From a checkpoint of a small audio frame classifier.
Training: adamw at rate 0.0041, 13800 steps, batches of 128, held-out accuracy 98%.
Rows from block 2, named by matrix and row number. Each number is 128 + 24 x the weight over its row's rms, rounded and kept within 0 to 255. All counts start at 0. Numbers have three digits each. After the name is the row's rms in percent of the matrix's.
# c10: first pointwise conv (model.blocks.2.c1.0.weight, 192x192x1), inputs 0-95
c10.32 099:117162144139124110087130159119117107119144117140132100120127128125141143110152156113135079114092147136157096165112157132112131144089100137102143076140161120129109104146104190097101099137123157099104095149100106108098141159116127186115134109169144166112086125139145142160158115152143081148
c10.33 095:116150115083083102158149184108119134139106148148139111155141136091110119122122165112115156104146131124105149171120148101124129098114139098101140148104132118143148131139134135129136137116151138065102126147099121131131155125141142112123124110148160159147101122125138111131138146112095135104
c10.34 094:102119115119135147133139144124148106169159084149101111092099078095132134121104134123124136112146122121134142128112116144103183143131164105118169127158126133141107141127130137165126124095114077113138110134122177111139153098095131114126130125143161134084143112132127120138104092155138109108
c10.35 094:177165142112107112175136107072121145109158093127042067080130154111145104097139107119147104155074084110139094129102137132154150136129124135116138110094136135117134142144146144125146100111166130118132113108122132128132137127176112167127105140103119117131106110142111114126151124084116125113
c10.36 101:135130114129143081103119166178163101152133111134135132145095119167137089136099170111150172128135112120098137168143142105106099130126080160106123079130107156086127100150104119157161152143150126138140142118122159112110056139150137125099145154125161108134122134111138180124116086175129116133
c10.37 094:102105125146138085128085133164127123130171121117161130098148127117144106103094125103164133152122137145107101042133083110109149153129130100116106129147132135073153088162112132142133104123148151132153132098162095149100122123112144144121155154108126099135137112119099145109120107079134186154
c10.38 102:122133069093103108124078107091104149136151130128118127123102134118157116117124097145126118136123108089130127105125130153094131147080126122120114122117090160110141144109129127135103121124133146108091157124106133152145091105119121134127119082143133082150141138086138143132146158118099144131
c10.39 087:090117121164133154120149150133109139129177098128134141120158128137137123112150150114095131130146109143099126070129118111183122136156129146163149130097067068153160168115149058091143149131134144139109127119157138107151113135107114142116158134147108124128160098145117127112154135145154134118
c10.40 096:181150150106128107097116114098139142151083101148110089147144130118101098079108146150141171126145148113122094108104136144157159145150116174157135133128125122126075154164117143127104143108167153123120097117111140093073101108118122098127128132176146147105102092156142121166119099109149098155
c10.41 101:117121107141086076133134138118125138151124173130140067095123146095115126119119100073136169106143122095144132145079101111115089111134127126130095099104129109122143103101139124089113149147145147140135118118126100091147074125132138144085156139147095164123119153133145091139103132135127118105
c10.42 096:098137106157141109137112131162134151132105154132151127128132127142105132131121146139122127143136125162147118127085102110119098170116110142086107075134153141107129130108156147146124098154136145156155143160186103136126117164164169162148131165082102144132147101127131138126129175102109084158
c10.43 097:102127113102062178139140138101156132102127124138136136152102103131139135134086112162104111204146145132150155140136158094130122138109133139085118124150158125121113146129181141139119120129157154094136167112100110144104128134148137137154100131151113178118092127145135167120131159079147187136
c10.44 080:153111111142143125099118113120087171158166127136126086109121148115083125118135141122125070114119124134146151139117151108117106121098148104135123150073070115137136103123138148096154108145121110123096116135138147098116146172154092117157170154149104152115123162135117141146132095133124130125
c10.45 098:132123106106136108142143107121146156151109117138086096166147124133128157163167142105136152073128097166142139111122137163106156159065098132165149171097113117120139137149106156134112100118136101148112120099140147124129138111141132153094128151142115125124138121119132138177138164139117150135
c10.46 090:097146094118103124131142156095077161100061119115093143121162116112117108155135131125099117116128117110077143115109134091086157107086089109115111157127135137109147107127091100092130086155110135114168136124143125124155152075093129126152109142135102100159135168104115103159107160149126148103
c10.47 088:149122114130145126126120138119145123130135067115160074135140128127100114116086145119128101099138124092138140136110104067101124149114096165129118105137114164105096121096121154108173128117129095118099143131082125137129123140111125153149145119170131112114105155128119133154138133154104124124
c10.48 103:106061110104135098165120132139123163108140150110138097147104147159105151110101137151123120111135127094140128156122196133111114112173148104145111144105108109130176141102157149099082148142100088140142147091132150089069140145132122128131080081163134179135082136165171129139127138134096139140
c10.49 101:167143130142137112137123128154130129163157186109108127099144112141132123139141140113131103125118081084106142131108100142099119117134143104137127107103115143084140109169126157152107121082192099124111143133143135167156108113130148128098125167117191100174131134079136157178111123107159105117
c10.50 100:145131153117137130113125137098112126122122109111139142107140108142173101154140168154139095119123131152115076174128173122087126133129153108118129064162138102145127075142159140104141149140133134137155142147097142157129122114159128133091080139109150122112138151137121121123146101135115128139
c10.51 103:093122109138141137144115122151116144117139142114098098155104137148079158138125088169116104113125165141148109124109156129120177161101116098104142069111124131127161177075151177136064119127123128172121126125136118116114129141137121134105107177121146111124170130111132117131129192104126095104
c10.52 103:142157120099076133136115122136089139101136136126127136177123152130133128107129085158146103135113133158155126131120120104105114138143155068140082124112141123130122167103102123155118105067133143131136104136110103094135125158143100106125123112181170110149126108128121125100145115159119121127
c10.53 101:126100123108133150135129102093173088136131096122142133160128159118156117128146136101132143184151144113062145145134134128204141168120140142130177125143140098120095163165156121169168121127143134106157139153133179178121126142106098149122164132111116082095150111131124164137146168102177129167
c10.54 099:178190115114112105138127160155078103125129148122128150117132149106136089125088124114152101156143072125144099144157109166148104112147137133152179108150149141129090074126120096140134130085157137114127107155126148151094111113138143110101106150164085124137092114140103110139115100148111130118
c10.55 100:165165121137128096132153094132119115109110124164109132085098121103125124121125072119081098128142123127123104162156114175138145176139167110157095084094126151121130116110102134139126133080129157104105101135133168140120127109080109093125133075107157093112124115123159164172174110123120115075
c10.56 101:043074125106143131148131111147135165144147104143128156146124131091083125114166160127112132121124165097123136137174178146140128129097114168092129168124133112140106147107116164132129108140110105103138153065121145111144121153123132122145113132141118167120136177131151128132103129154134140139
c10.57 099:121121148157130141106093165157095159158113123089097106087149131093117124125121106124120130110144122141131104091119133106116133130136138143096085111105119098153126090164135067095198101101137148145131152134172138115171153124130146155107130131137105145103138172125063127161138107136103142123
c10.58 101:147166096121119088129157085137195128130120163194129078110142149138150133083094112095108100137130129105129155112155044118136095124131140156130156137128172136115107110132145147147148124148107110124137097144137094142155135123089104132171075115108130098156106116131077111181148147110147087129
c10.59 104:109114144121120109155181151138150190133125140138129074080100157168139155125147120129130136135144197102120151107126111102117134126123124160114128116125128124113150114139148159123156132131150139147089150127154147108127149128076106063180142117102176134136139157086136150117128139138100123124
c10.60 102:099098099139107143147133112104106143117113111128105172129113101110128130168105131138126153142133095142159076154184132132136188167180087172168150160111081102134119136122147098165130133126142093133147131159130130155120107121154131160141128127140129122133118158133165161145132085124141151151
c10.61 100:101112104106119153183074140142115164156129118117108133115141124137108101093122092169122132094164141130149164090155183129130108103158074124138155075128114119118130112128149086120169150148147118128157097096097159125153134129144159121110145177129126122110129155090098113100105157159148138121